Rows from block 3 of the encoder, named by matrix and row number. Rows with one number belong to one neuron. Each number is 128 + 32 x the weight over its row's rms, rounded and kept within 0 to 255. All counts start at 0. After the name is the row's rms in percent of the matrix's.
# u: gMLP up (value half) (encoder.blocks.3.mixer.u.weight, 480x320), inputs 0-106
# v: gMLP up (gate half) (encoder.blocks.3.mixer.v.weight, 480x320), inputs 0-106
# out: gMLP down (encoder.blocks.3.mixer.out.weight, 320x480, transposed), outputs 0-106
u.229 093 [140 157 182 118 186 149  92 160 160 138 127 107 147 125 118 166 165 104 156  75  95 102 109  56 135 121 143 125 141 127 108 107 175 114 175  95 134 131 120 164 184 107 125 141 125 143 184 131 171 128 102 140 145 114  75 152 145 116 108 118 165 106 134 141 127 189 107 144 103 145 170 128 210 116  97 147 130 141 114 104 105 117 142 111 194 119 156 112  74  87  62 161 152 165 124 165 125 199  71 123 129 139 128 144 114  91 150]
u.230 091 [135  70 105 151 158 150 132 131  76 159  91  72  86 109 159  87 162 152 113 160  86 168 107 163 147 115 194 136 157 168 104 121 104 116 126 129 173 102 124  98 141 128 115 178 167  83 123  67 115 122 191 124 138 133 142 113 118 136 134 119 105  93 170 176 180 151 179 103 131  60 144 143 140 141 122 160  90 127 154 105  91  93  98 152 112 153 103 187 160 188 162  91 111  98 115 169  33 137 130 164 148  95 187 102 167 134 104]
u.231 109 [165  48 105 113 151  99 120 162 127 138 105 115 148  83 121 143 102 133 132 134 107 147 114 186 105 115 189 179 119 134  78  98 140 147 126 182 119 113  97 157 182 153  95 151  80 126 142 135 159 202 135 133  90 129  95 132 169 124  96  81 181 120 107  87 177 151 112 153  93 109  89 129  95 134 117 151 152  94 150 103 157 110 131 125 136 179 106 115 169 103 100 152 124 134 140 176 107 193 155 124 112  86 173 135 129 114  72]
u.232 088 [169 113 130 116 135 151 137  90  84 149 152  72 136 147 124  97 138 129 134  99 124 122  98 162 123 161  90 140 175 181 107 126 140  99 171 130  89  86 137 109 187 139 106 134  98  73 195 119 131  97 113 145 124 125  66 144 141  94 115 164 207 168 120 130 125 148  81 158 125 118 103  92 143 147  97 156 117 132 156 122 139 137 117 169 118 156  95 176 125 113  80 200 139  88 125 134 148 171 134 182 114 124 128 108 142  92 170]
u.233 106 [158 110  74  98 171 155  77 134  78 169 190  93  85 147 151  87 136 127  93  73 134 165 116 157  92  92 124 109 127 159 144 117 133 162 123 121 112 125 115  77 115  72 125 159 161 101  53  93  79 142 100  91 126 142 142 114  87  87 165 102 148 148 123 140 117 110  55 109 139  56 179 134 166 125 140 153 125 139 143 180 146  91  83 185 132 131 127 102  82 122  95 127  94 121 131 102 127 180 146 174 117 175 161 101 160 130 155]
u.234 093 [138 112 141  45 128 171 161  70 122 193 156  87  87 119 127  89  84  75 160  95 161 161 140 148 110 146 131 187 171 179 183 166 146 132  96 131 113  92 177 144 131 168 154 119  96 150 119 133  88 122 163 133 159  71  94 151 110  97 139 159 133 149 166 131 102 138  66 134 147 138 229 138 159 167  80 150 124 175 154 173 189 117 105 182 115 146 123 130 111 136 135 119 105 132  99  99 140 140 135 136 141 195 106  94 161 126 160]
u.235 089 [173 111 105 149 143 129 125 105 139 107 193 134 179 108 154  96 151 151 111 112 117 106  99 126 128 165 122 127 115 106  85 118 159 138 162 133 117 156 155 115 111 155 118 129 175 164 143 130 111 152 138 125 149 160 103 136 127 101 101 123 147 146 110 130 122 129  80 133 109  94 101 116 162 172 101 111 145 127 166 116 113 101 107 134 184 127 191 101 160 146  48 125 125  94 150 164 174 144 128 147 123 148 148 132 156  65 131]
u.236 108 [130  70  94 154 132 150 101 146 146  90 130 128 120 201 157  64 119 138 161  78 126 116 139 180  80  67 119 119 129 148 150 119 150 144  71 151 153 131 102  82 134 112  81 134 130 159 108 121 121 145  96 121 120  87 137 138 160 105 103  81 192 145  90  73 124 124 139 111 136 117 197 126 123  75 110 122 120 103 142 122 154 130 125 208 117 201 140 153 128 155 129 158 144 105 107 176 142 191 106 136 135 184 100 144 123  91 198]
u.237 095 [180  97 137 125 206 107  94 122 133  75 106 108 114 144 129  72 136 122 135  89 159 160 108 133 160  77 166 125 145 121 113 119 137 134  88 124 160 129  99 129 144 135 138 166  89  88 137 101 104 161 100 121 177 135  41 177 155 144 139 121 103  77 104 126 147 105  90 131 134 117 122  87 115 174 161  76 167 136 123 182  94  83 135 164 108 171 146 167 129 119 159 131 135 105 119 169 119 165  83 108 146 181 147 125 129 111 147]
u.238 093 [136 120 108 124 152 105 143  96 128 152 111  99 143 158 177  85  92 137 142 112 115 149 140 162 151 148  96  81  93 154  97  95 202 146 158 146 121 100 107 107 151 156 108 111 120 128  92 114 121 136 101  62 114  54 105 141  89  43 117 148 173 107 112 105 114 119  94 186 129 138 101 141 173 118 123 181 181 156 159  63 165 144 119 142 136 190 121  89 150  58  81  88 105  76 110 173 174 163 172 153  64 133 124 139 118 105 163]
u.239 107 [164 125 135  78 139 120  86 110  92 220 141  96 118 124 152  89 125  84  93 151 105 117 132 101 125 163 107 144 141 156 157 115 124 120 172 159 107  79 164  72 144 119 137 103  78  94 144 117 101  83 103 189 126 133  80 131 104  83 136 183 139 117  94 120 148 138 103 111 165 105  75 131 132 180 138 159 152 122 147 146 190 126 128 152 177 130  80 114 105 117  74 135 151 105 138 107 119 103 164 215  90  93 122  67 133 130 165]
u.240 120 [ 92 122 123 103 153 194 146 120 108 145 193 104 145 158  96 184 140 111  63 152 163 157  91 130 132  83 145 142 156 129 158 123 122 172  74 141 153 106  82 123  84  79 169 111 116 109 135 137 108 109 154 120  90 147 186 106 137 171 105 108 131 157  86 166 156 197 138 151 129 146 115 103 111  72 131 184  77  86 150 177 113  66 108 133 204 145 140 157 144 126  77 193 154 164 139 165  73 124 168  88 111 155 101  73 129 161 125]
u.241 119 [147  99  92 150 103 126 126 126 105 154 123 151 101 114 128 114 101 144 110 103 134 122 102 123  67 141 137 217 107 154  58  58 134 141  96 153 136 142 107 158 114 143 117 226 158 115  79 126  98 191 159  56 125 131  99 143 143 142 156 130 151 120 129 155 108 137  80 106 146 146 185 191 161  99 133 166  95 136 168 120  79 106 132 111 136 156 146 138 100 164 147  95 111 107 144 122 128 174 123 189 154 106 189  95 212 109 110]
u.242 093 [123 101 107 147 117 176  85 178 125 132 142  72 125 113 121 114  93 149 138  82 114 165 106 151 123 130 141 141  80 156  84 106 156 158 118 168 143  49  93  57 144  92  87 147 150 143 150  89 146 204 139  55  98 126 164  46 148  98 122 125 210 153 134  65 132 123 111 189 144 125 152 149 148 107  85 112 113 183 143  97 106 133  73 133 137 150 112 104 127 152 165 156 106 131 119 163 113 168 165 136 106 137 115 121 113 116 150]
u.243 110 [127 112 126 143 175 134 138 123 100 161 175 124 133 148 181  95  84 121 109 136 158 190  97 131 154  85 144 144 207 156 122 134 155 192 126 163 133 182 166  22 129 165 114 144 150 112 148 119  47  87 134 188 159 143 114 142 111 107  99  90 137 124  87 127 151 106 104  75 173 106 143  61 161 146 129  87 111 111 193 168 103  96  82 174  93 147 180 127 125 130 106 184 124 122 134 145  87 139 132 155  88 118  87 104 130 106 147]
u.244 103 [130 141 175  52 146 178 135 142 110 152 194 149 119 104 116 147 189 135 139 127 128 139  77  54 119 138 133 109 144 111 123 125 109 109  95 119 130 151 150 140 112 157 153  80 152 192 151 189 122  85  80 158 138  95 147 111 167 129 125 139 116 136 187 167 165  89 148 152 129  38 164 135 117 133  87 150 117 148 168 128 200  56  71 205 122  97 139  96 120 154 102 137 140 112 130 124 144 140 166 188  99 152  93  58 136 108 115]
u.245 090 [133 151 191 124 145  74 165 148 126 180 150 116 120   1 143 108 121 152 135 115 124 160  73 105 133 119 192 155 100 125 126 187 134 172 147 191 142 120 147 139 166 177 150 186 144 177 102  95 133 147 154  59 160 185 134 125  87 119 130  38 125  99 194 131  97 165  86  97  79 129 140 146 118 148 134  85  86 146 187 135  96 160  90 123 124 135 138 103 134 137 177 106  94 154 173 109  64 166  68  62 127 126 149 117 125  93 153]
u.246 113 [ 87 101 149  95 117 118 135  89 145 135 121 167 125 109 131 109 100 150 159 119 152 158 125  95 100 118  89 142 191 169 122 112 174 157 114 109 177 109 137 144 164 155 114 189 161 126 120 145 147 123 178  72 104 101 118 122 134 118 155 194 159 102 166 102 127  61 123 174  72 142 177 156 120  91 148 179  73 175 180 102 120 106 100 132  85 226 148 138 140 163 168 118 127 105 139 165 118 161 127 163 101 144 104 178 160 117 106]
u.247 101 [133  83  90 149 118 144 100 114 118 134 152 123 135 102 137 111 169  90 131 141 133 127  94 122  90 150  86 118 126 193  99  91 145 188 153  74 145 165 185  87 141 108 141 195 141 144  79 154 140 152 138 126 173  91 125 121 114 120 155 105 106  81 187 179 143 179  75 124 127 121 175 117 121 104 154 148 133 146 182 165 149  94  88 134  89 144 148 169 120  92 109 118 120 130 122 145 144 155 167 180 101  84 190 104  92 136 106]
u.248 094 [135 120 178 122 140 126 108 124 152 184 112 107 126  90 173 117 143 130 176 132  68 150 116 119 168 193 124 132 176 138  98 118 139 183 184 141 114  95 108 105 158 178  93 129 150 183 188 115 121 122  89 152 138 134  77  79  90 115 138 148 160 126 142 126 106 169 136 166  67  79 145 146 177 137  60 147 127 157 123 102 123 140 117  71 117 151 172  96 120 120 169  95 131 143 140 125 138 150 130 131 100 121 105 115 141 113 100]
u.249 078 [172 119 133 174 129 155 124 167 163 155 148 176 147  85 151  80 143 153 177  87 143  93 133 112 136 157 179 157 106 166  95 156 162  99  95 127  98 151 202 115 148 177 134 136  93 145 102 177 107 119  84 133 168 102 101 123  92 144 156  74 154 163 161 170 133 176 112 111  64 101 108 127 127 163  99 127 124  85 159 144 199 149 137 165 111 167 108 132 102 164 147 135 129 137 160 140 138 170  80 171 108  74 128 130  81  52 149]
v.229 098 [136  86 122 145 147 102 122  95  56 107 115 167  95  68 167  60 114 133 119 151  82 147 144  75  95 137 129 102 132 117  94 180 113 150 129 138 129 122 112  97 169 151 104 101 115 127 101 114  83 179  86 112 213 153  79  90  93  91  95 131 144  86 114  94 111 100 110 126 196 144 134 114  96 140 153 108 168 110 109 128 107  78 149 123 131 120 125 112 168 122  56 126 164 135 144 189  45 145 170 172 143 101 112 124 142 135 137]
v.230 134 [154 141  84 164 138 170 141 195 131 126  97  78 159 186 110 149  96 124 163 142 140  96 142 186 162 208 107 146 114 155 112 144 134 109 164 118  89 153 124 110 102 137  89 121  90 101 145 155 108 104 122 120 150 117 115 175 110 101 120 188 131 130 137 161 128 162 178 122 180 147  99 128 168  81 137 161 181 107 120  61 159 156 147 137 141 137  53 175 163 159  88 125 121 108  42 147 185 102 149 177 114 113 119 103 137 143 113]
v.231 089 [172 135 179  76 117 154 101 127  85 132 140 128 138 105  90 143 110 160 165  96 143 110 112 158  78 144 165 116 148 152  92 144 192 101 220  92 123 135  49 129 164 165 129 125 125  99 167 147 133 157  74 155  79 116 107 105 113 122  73 121 207 197 115  96 108 162 149 154 111 121  78 106 171  99  92 165 111 106 126 127 150 125 154  84 165 127 149 121 125  80  94 200 144  35 164 157 164 169 134 125 190 122 124 109 175  76 128]
v.232 075 [131 124 144  85 133 132  55 138  80 168 153 124 144 109 113  64 131  99 133 108 140 125 115  95 145 162 140 140 160 141 132  96 166 115 156 150 154 145 160  67 188 145 113 125  85  90 190 164 102  87 142 147 144 111  76 114 127 153 161 170 137  94 140  98 116 108 179  66 198 141 151 125 129 140  84 133 137 134 151 171 102  47 137 150 146 119 108 173 133 176  92 110 165 124 170 134  80 147 108 199 109  99  58  88 100  78 142]
v.233 079 [101 128 120  81 159 132 136 170 130 173 159  85 142  81 142 120 200 121  77 134 119 153 104 162  53 141 118  99 112 145  98  89 105 127 138 150 106 193 128 156 113 139  92  80 175 117 127 133  95 128 146 109 149 106  60 118 103 107  71 126 135  64 111 155  90 103 110  62 162  89 201 133 147 116 121 158 112 156 153  86  77 114 116 145 137 153 121 132 131 198 159  89  91 103 151 121 165 183 199 163 123 159 138 149 135 110 123]
v.234 084 [107 144 126 170 178  59 166 151 165 102 157  98 138 174  75 156 173  80  98 136 169 116 104 110  58 161  74 132 197 117 156 141 146 100 103  68  97 117 124 109 123 134  88 132 125 156 156 123 184  72 198 122 172 153  84 141 136 146 134 144  93 123  96 140 108 153 113 127  92 151 192 137 122 135 116 149 154 161 147  92  96 167  93 137 141 142 153 138 145 185  53 174 126 132 131 102 149 106 137  81 134 160 157 110 152 120 127]
v.235 106 [120 173 104 118 170 175 200 105 177 108 101 172 206  88 119 103  95  99 107 173 127 116 126 152 111 165  96 121 143 114  55  78 118 164 144 169  88 129 123 159 115 137 118 135 107 115 124 156 183 182  72 178 135 141  42 131  93 152  89 180 132 118 147 138 103  63 104 202 139 139 111  94  89 105  59 136 150  89 107 117 149  98 142  91 101 113 135 109  82 113 139 119 144 128 145 110 185 100 179 148  67 119  96 171 138 143 115]
v.236 116 [109  77 125 137 133 146  60 133  62 124 103  96  98 120 159  88 137 161 101 103  67 154 138 143  60 116 136 122 106 130 104 141 107 135  79 117 168 121  86 130 178  96  48 174 104  91 125  94 165 166 159 141 156 133 106  97 126  76 154 172 170  84 140 113 150 117 148 154 177 166 118 115 125  98 124 123 114 183 113 100 112  52 148 106 116 143 155 145 141 142 131 112 165 139 128 126  83 136 106 178 142 105 134 156 131 144 137]
v.237 110 [119  82 115 101  89 178  98 125 107 118  97 152 137  82 174  56  95 148 104 109 129 144 151 103 150 102 114 115 107 108  68 156  81 135  76 162  94  99 180 116 195  99  81 116 107 136  92 107  76 140  96 139 117 142  79 121  70 156 160 167 128  93 125 130  93 102  80 177 164 114 123  92  76 130 107 116 124 142 108 112 173  63 150 112 157 139 116 131  90  93 133  66 166 143 164 141  98 103 130 170 131 119  99 134 107 122 114]
v.238 113 [162 100 151  88 108  50 138  65 184  78 109  96  87 197  83 129 149 185 165 141 168  71 140 110 131 138 188 134 105  90 147  94 168  53 147  95 147 145 107 159 131 162 186  90 129 183 192 111 109 121 151 115 143 134 129 151 159 147 134 130 107 144  72 140  93 119 142 108 123 142 131  93 116 218 126  99 172 146 110  99 119 177 148 165 136 143 120 149 187 179 106 107 127 119 113 151 131 112  91  92 162 152  76 115 133 142  80]
v.239 101 [132 163  94 179  61 149 114 182  63 185 138 111 148 141 136 142 137 124  77 156 119 113  98 216  79 142 106 126 121 149 135 137 113 122 140 120 129 122  51 109 111 137 101 105 107  95 112 108  75 142 105 130  60 153 165  89 162 131  89 135 160 129 121 134 129 132 125  97 212  92 142 128  92  98 129 131  90  97 152 167  88 112 147 155 156 139 110 143 120 170 146 180 106 161 142 129 122 157 179 128 108  78 147 113 188 119 142]
v.240 132 [137 100 105 108 105  81 117  76 101 131 106  88 122 134 118 189 202 144 113 177 117 130 130 153 149 155  92 127 122 133 151  62 134 132  89 143 177 137  81 155  85  75 140 160 142  69 158 117 162 109 194 111  69 147 166 130 117  93 179 176 123 130 125 132 133 171 128 148  99 130  94 170 127 158 170 145 170 171 132 114 142 161 118  79 129 142 106 110 170 102 120 124  95 140  55  94 112  95 146 129 166 155 210 112 140 153 101]
v.241 108 [149 141 109 111  80 134 113 132  69 172 146 100  91 111 124 118 161  93 126 163 182 149 122  92  98 108 100 153 106 150 192  88 165 135  48 140 152  94 106 146  85  83 205 121 176 103 185 138 129 124 145 114  71 110 118 122 123 151 135 160 101  99 138 114  91 141 129 102 140 128 140 137 163 173 135 126  61 190 126 119 129  65 112 123 143 118 148 183 153 187 200 149 111 138 159 121 122 138 129 157 154 126 115  95 104 154 144]
v.242 101 [127 108 135 159 158 122 183  53 144 158 120 134 147  59 123 105 107 132 112 160  92 120 132 120 126 137  67 142 148 122  69 171 116 203 176 158  99 117 180  92 163 135  86 111 107 162 100  99 207 160 110 155 179 148 110 123  93  93  89 221 146 100 157 133  85  80  75 186 146 119 153 126  82 104  64 116 144 146 117  92 147  70 113 100 106 104 132 109 118 103 141 139 152 159 136 126 129 124 186 165 119  89 125 153 163 146  86]
v.243 091 [121 124 141 122 100  72 140 118 151 146 136 122 125 106 100 140 111 121 155  84 130 137 105 107 112 140  97 156 179 141 152 104 120 200 120 140 182 158 162 160 120 149  79 187 130  94 162 153 116 140 197  58 130 123 121  95 130 106 160 162  95  81 189 157 119 123  62 123  91 161 155 136 136 110 131 178  80 180 143 127 164 143  88  85 119 148  90  83 125  97 144  60 123 138 145  83 127 178 130 116 114 145 137 156 132 126 157]
v.244 101 [158 153 118 112 159 109  74 169 121  89 126  78 167 165 133  80 183 145 154  72 135 106 124 146  96 155 120 133 159 156 134  99 135  82 128  92 106 178 148 144 152 131  65 146  84  71 123 146 137 114 139 140 151 115  28 160 106 157 117 177 166 111 122 160  93 170 124 152 112 146 195 125 161  65 147 179 151 150 137 143 130 183 141 111 182 161  81 198  97  96 116 104 165 121 152 125 164 142 123 120 165 125 138 148 131  75 156]
v.245 080 [184 116 104 140 162 105 117  96 147 108 178  89 129 149 125  91 157  70  86 133 123 108  94 166 101 173 121 152 165 131 144 123 192 161 147 137 105 135  74  99 166 196 172 140 106 107 162 109 101 104 155 113 143 107 106 131  91  94  65  90 159 103  94 137 127 138  99 118 125  93 188 133  84 157 106 114 138 177 151 155  92 121  81 163 203 131 145 194 178 178 128 133 160  86 172 153 130 202 124  97 164 167 131 127 170 102  87]
v.246 109 [136  97 126 111 123  58 123 102  98 139 132 115  92 125 129 130 132 158 109 112  96 137 112 122 119 134 158 126 125 135 101  73 124 154 230 131 130 153  68  92 135 138 150 119 134 122 125 117  41 115 199 110 234 109 110  80 125 107  80 132 153 141 109 103 140 154 130  93 155 150 121 135 122 126 136 136 175 136 141 137  42 143  86 142 104 208 101 159 160 174 114 144  77 135 111 182 132 184 145 102 145 162 150 117 111 133 186]
v.247 109 [117 131 117  99 132 107 178 142  71 118 106  89 109 180 178 163 181 134  95 190 102 158 140 140 147 118 174 112 113 151 109  74  87 157 144 140 164 128  76 111 111 115 121  94 176 168 222 105 115 123 159 124 125 122 121 136 136  83 102 112 151 121  83  91 148 163 171 137 142 115  91 153 238 149 128 139 125 189 126  76  76 116 144  92 115 140 130  91 158 138  92 126 118 139  92 238  88 123 171 134 148 162 157 127 164 131 106]
v.248 106 [125 142  77  70 157 132 136 147 160 112 143 187 148 220 131 115 128 126  88 142 209 143 122 115 129 108 125  98 146 151 141 100 135  55 175 100 117 149 155 158  99  76 202 120 125 149 130 169 164  77 163 149 112 127 127 210 107 169 150 102  78 116 119 157 118 136 123  74 143 184  75 104 165  82 190 129 149  99 158 158 103 127 142  89 158 158 113 218 128 128  73 141 149 147 125 145 216 107 168 129 111 159 125  68 147 114 138]
v.249 069 [157 117 102 143 159 145  96 126 124 163 166 127 131 125 119 132 137 116  90 131 120  75  85 140 114 156 141 165 152 138 126 101 156 153 138 173 110 151 137 136 181 169 138 109 126 103 173 107 106 125 119 148 139 113  94 146 120 137  92  92 193 123 141 103 135 153 128 124 129  85 171 143 115 193  80 136 130 131 160 150 115 137  89 181 151 146 128 124 197 198 110 177 121 115 184 201  78 162 112  89 132 163  45 118 123  82 170]
out.229 081 [159 112  54 180 174  93 109 109 144 185  84 134 154 140 149 104 120  93 119  92 104 103 127 167 149 125 113 140  82  70 115  91 140  80 155 114  95 151  88 136 139 122  89 120 100  64 134 114 120 129 115 181 138 152 137 166 123 149 106 157 146  87  73  65 137 127 118 145  84 154 132 132  78 127 115 120 165 130 103 141 159 152 136 141 134 106  89 143 184  87 116 112 162 172 158 206 154 134 156 121 112 144 180 128 160 112  87]
out.230 138 [117 164 130 104  83 131 133 123  78  89 172 179 137  95 125 144 126 121 148 138 117 134 113  95 124 135 115 108 117 169 161 177 167 190  76 132 140  73 168 157 136 131 176 129 157 130 125 137 116 137 134 122  97 132 149  69  85 134 153 163 171 138 184 150 127 134 128 149  87  89 156 170 129 131 108 106  82 141 154 170 177 133  79  78 123  34 147  73 106  98 124  95  68  92 171 118 136 143 115 107 141 133 119 144 117 146 119]
out.231 092 [ 76 137  85 174 124 144 161 202  83 114 125  81 125 130 154  76 174 136 154 125 160 135 122 160 105 125 135 145  52 114 111 141  82 119 107 122 154  99 110  85 115 110 113  94 169 110 138 138 142 107 141  91 133 129 214  62 124 104  82 105  83 126 104  97 153 146 228  69 156 106 103  88 161 155 136 130 101 166 154  74  91 141 138 128  95 138 129 140 156 176 117 118 123 131 153 144  79 111 103 143 190 126 116 153 110 110 132]
out.232 075 [114 124 122 138 101 150 119 138 132 126 124 156 119 160 168  87 110 129 115 135 124 157 113 119 150 131 129 102 148 155 139 171 108 136 172  62 108 100 182 133 184 118 107  88 117 144 111 104  70 133 121 129 163 135 123 120 128 118 113  99 134  66 137 116 134 102  98 156 160 142 160  91 129 134 130 122 115 137 137 123 107 121 102 148 101  94 168 122 138 109 155 154 148 148 100 129 125 109  96 119 140  80  86 129 121 130 165]
out.233 079 [114 140 165 154  78 134 143 178 172 149  89 108 140 179  97 152 185 164 154 119 120 123 145 195 150 144 102 101 127  73 114  88 136 129  79 173 102 146 127 117  72 146 146 140 138 153 121 148 188 140  92 108  96 110 108 111 125 184 149 146 152 186 114 152  80 102 136 127 113 120 128 104 137  88 137 106 132  95 108 165 148 110 157 125 100 160 110 113 117 133 142 145 169 175 157 124 148 112 176 119 159  98 155 195  52 156 154]
out.234 074 [100 158 123 132 178  95 179 111  98  99 135 114 122 109 104 172 131  88  82 157 144 137 136 101 123 110 107  96 147 100 143 102 141 138 129 153  98 108  50  83  71 134 168  94 150 140 179 115 129 124 185  91 122 155 158 109 142 138 117  91 129 156 116 120 144 126 143 125 155 122 141 100 150 157 127 118 133 152 108 133  81 118 122 131  94  82 119 143 134 139  70 161 165 178 120 131 101  65 141  69  90 129 133 100 152 166 123]
out.235 089 [ 97 132 119 104  94 101 173 115 101 150 146 168 120 114 117 153 159 143  83 156 139 139  93 167 160 141 129 132 146 114 113 180 154 137 111 183 106 183 122 121 102 143 198 130 145 151  49  98  61 110 120  81 105 218 155 141 113 137 151 126 163 151 135 150 111 105 107 145 107  95 108 146 131 149 155 111 108  83 165 134 107 106  87 110 155 129 128 117 129 139 120 182 111 173 137 111  47  85 158 146 122 136 145 149 190 114  83]
out.236 125 [118 114 162 111 144 125 105 139 100 135 123  96 129  99 129  88 192 162 138 109  78 155 143 105 126 137 100 137 133 121 110 161 103 137 143  97 120  99 144 123 155  76 100 136  87 143 102 119 148 119 129  94 148 196 111 108 118 140 182 101  92 119 161 119  80  48  96 122 156 136 160 122 122 167 139  35 210 180 115 150 153 106 116 133  97  96 158 171 135 105 125 160 181 145 126 108  77 120 131 214 210  94 233 114 176 148  88]
out.237 113 [136  94 123 112 125 117  44 114  97 120 127 106 119 150 111 109 111 100 108 130 105 102  85 158 108 131 115 110 138 127 141 159 124 104  76 116 188 137 121 107 112  93 179 112 119 157 127  97 146 150 110 133  53 150 164 142  89 132 147  77 140 177 153 120 126  83 124 115 154  63 145 157  62 104  80  96 142  72 130 206 140 105  97 133 199  66  93 132 169 141 119 129 153  71 151 112 135  87 157 110 184 116 129  92 102 121  80]
out.238 079 [ 86 145 152 120 140 151 139 135 156 166 129 135 157 138 113 175  87 142 172  90  81 105 114 148 170 149  91 148 146 111  53 135 130 133 151 116 144 124 219  89 108 140  74 157 144 174  93 145 156 156  86 142 125 102 176 156 172 108 137 173 127 173 161 157 169  94 138  82  75 124 105 127  90  51  98 119 122  68 127 121 152 144 127 121 112 147 110 127 112 108 148 160 127 116 131 126 169 117 169 151 138 139 128 143 109 143  87]
out.239 090 [105 123 117 110 116 151  97 155 110 114 118  85 108 116 111 113 139 116  85 111 125 142 141  96 114 114 105 115  77  89 154 106  90  81 142  33 113 116 118 162 127  95 105  99 116  86  50 120 137 117 178  77 125 109 163 103 147 149 128  87  87 102 162 108 137 108 125 186 101 174 138 128 119 143 142 163 148 162 103 128 164 128 133 163 126 110  91 133 155 128 164 143 181 160 141  77 129 124 130  62 150  89 147 110 108 176 100]
out.240 136 [238 108  55 136 191 134  62 116 141 108  91 126 126 127 154 130 111 145  93 149 123 128 164 116 104  89 145 112 163 151 122 111 114 109 146 107 136 156 141 189 178 116 120 145  94  73  84  97 148  84 181 186 143 150 108 210 118 150 153 144 113  54 146 118 223 182  94 161 147 183 137 127 139 170 162 154 121 103 118 127 119 135 119 150 180 102 132 137 146 122 112 109  68 135  86 102 173 122 105 107  95 151 152 121 180 140  66]
out.241 137 [163 135 172 118  70  52 110 125 207  94 112 164  94 151  71 138 106 149 148  43 135 115 120 127 131 178 128 169 140  83 122  89 162 110  45 143 124 130 126 173 131 172 133 152 121 162 137 113 172 155 137  55 139  83  67 117 166 165 124 136 135 108 126 130  94  88 136 108  88 151 120 146 139 149 157  47 128 118 151 164 152 121 141  94 187 104 112 137 113 130 137 148 214 188 153 164 111 168 135 122 148  95 117 179 125 100 102]
out.242 090 [113 128 158 110 132 117 142 150 126 136 146  92 189 152 108 123 168 144  70 167 144 178 127 139 153 121 100  80 158 107  98  83 124  96 157 143 148 129 136 161 135 169  80  76 101 118 114 153 175  93 147 146 123 127 105 116 175 110 165 156 100 101 100 117 147 100 146 129 102 157 109  84 140 133 144 138 122 183 168  19 126  99 157  99 128 139 139  85 171 109 117  85 146 164 122 114 129 121 153 155  52 144  71  92 131 148 144]
out.243 114 [ 94 129 177  85 160  90 185 123 152 161  99  75 139 119  94 146 160 121 152 161  92 120 110 158 139 109 136 111 123  79  87 120 162 151 119 151 126  90  99 152 129  68 130 106 110 149 155 132 168 174 104 144 131  91 127 116 167 108  84 120 172 154 102 115  86  68 127 150 129 101 120 128  92 157  89 116 135  91 120 119 122  79 132 128 145 142 158  94 137 164 187 181 100 123 133 140 131 113 158 103 122 147 109 187 116 155 109]
out.244 106 [110 159 119 132 165 127 143 105  88 123 137 158 139 141 134 161 101 143 108 129 126  77 111 111 154 179 120 114  98 155 113 134 150 157 140  93 112 198 114  97  98 128 151 158 137 142 187 169 174 171  98 128 160 101 158 150 150  59 128  96 151 161 121 163 119 162 117 143 126 148 110 138  90  44 105 152  74  97 132  94 187 133 133 100 130 155 113 208 112 114 145 113 195 104 101 146 129 119 156 139 130 121 132  91 153 151 133]
out.245 083 [ 96 185 179 121 136 151 183  97 143 147 114  65 152 243 120 160 122 142 104 140  80 124 163 178 129  97 136 131 158 104 150 119  78 165 149 182 134 135 134 171 145 132  68 133 109 182 118 102 116 110 160 167 159 133 106 173 136 128 137 132 160 150 117 123  98  61 152 138 178 142 155  88 123 135 108  92 160 119  94 105 121 126 121 107  71  96 111 130  81 109 170 134 112 182 102  78 167  48 124 106 146 157  84 183 121 160 167]
out.246 122 [185  80 137 134 172  93  90  91 179 101  89 131 104 115 119 138 111  90 155  91 150  90 128 112  85 155 115 182 158 132 157 107 148 110 147  88 107 175 166 171 209 186 149 153  95 102 106 127 139  96 119 120 155 126  85 191 105 129 115 111 124  98 148 115 148 153  96 157  81 165 175 166 116 137 137 172 157 107 141 101 157 171 102 145 177 109 136 157 151 139 101 134 128 117 117 141 162 164  87 125 117  71 124 146 149 110  97]
out.247 107 [101  63 147 107 105 110 123 158 106 134 174 132 150 116 160  84  94  96 159  54 153 134 171 120 134  66 146 212 156 140 149 134  70 135 153 152 168 167 162  97 112  98 112 155 133 123  75 142 103  96 126  79 170 121 145 110  96 138 190  74  93 153 151 127 113 146 145  57 114 151 142 106 162 134 103 148 150 149  91 135 122 147 140 102 134 144 138  93  95 165 123 121 121  72 185  49  92 154 127 119 135 151 110 138 102 138 188]
out.248 096 [ 70 147 157 165  94 129 138 159 103 141 132 162 173  87 129 127  94 144 131 174 139 179 133 108 141 134 124 105 160 168 130 121 122 149 108 169 152 105 171  87 115 147 101 160 156 152 139 107 108 143 150 100 104 152 112  63 122 166 204 173 123 108 123 126  72  95 144 107 154 133  92 129  73 145 157 151 123 164 144 121  49 106 111 101  93 205  99 143 110 130 128  82 137 178 214 154  71  69 126 164  87 101 115 126  78 157 129]
out.249 075 [166 174 102 135 111 116 125  89 166 119 120 154 160 119 169 137 145  84 124 138 161 121 117 119 160  75  78  89 143 142 146 135 139 149 171  51 130  91  88  83  65 128  73 162 143  44 160 104 119 127 157 104  41 175 178 126 128 135 149 124 132 130 185 116 154 129 132 165 129 150 154 145 125 115 103 144 106 112  96 139 124 125 141 162 112  85 180 103 132  65 139 160 101  96 120 126 117  89 143 142 122 106 140 130 201 111 115]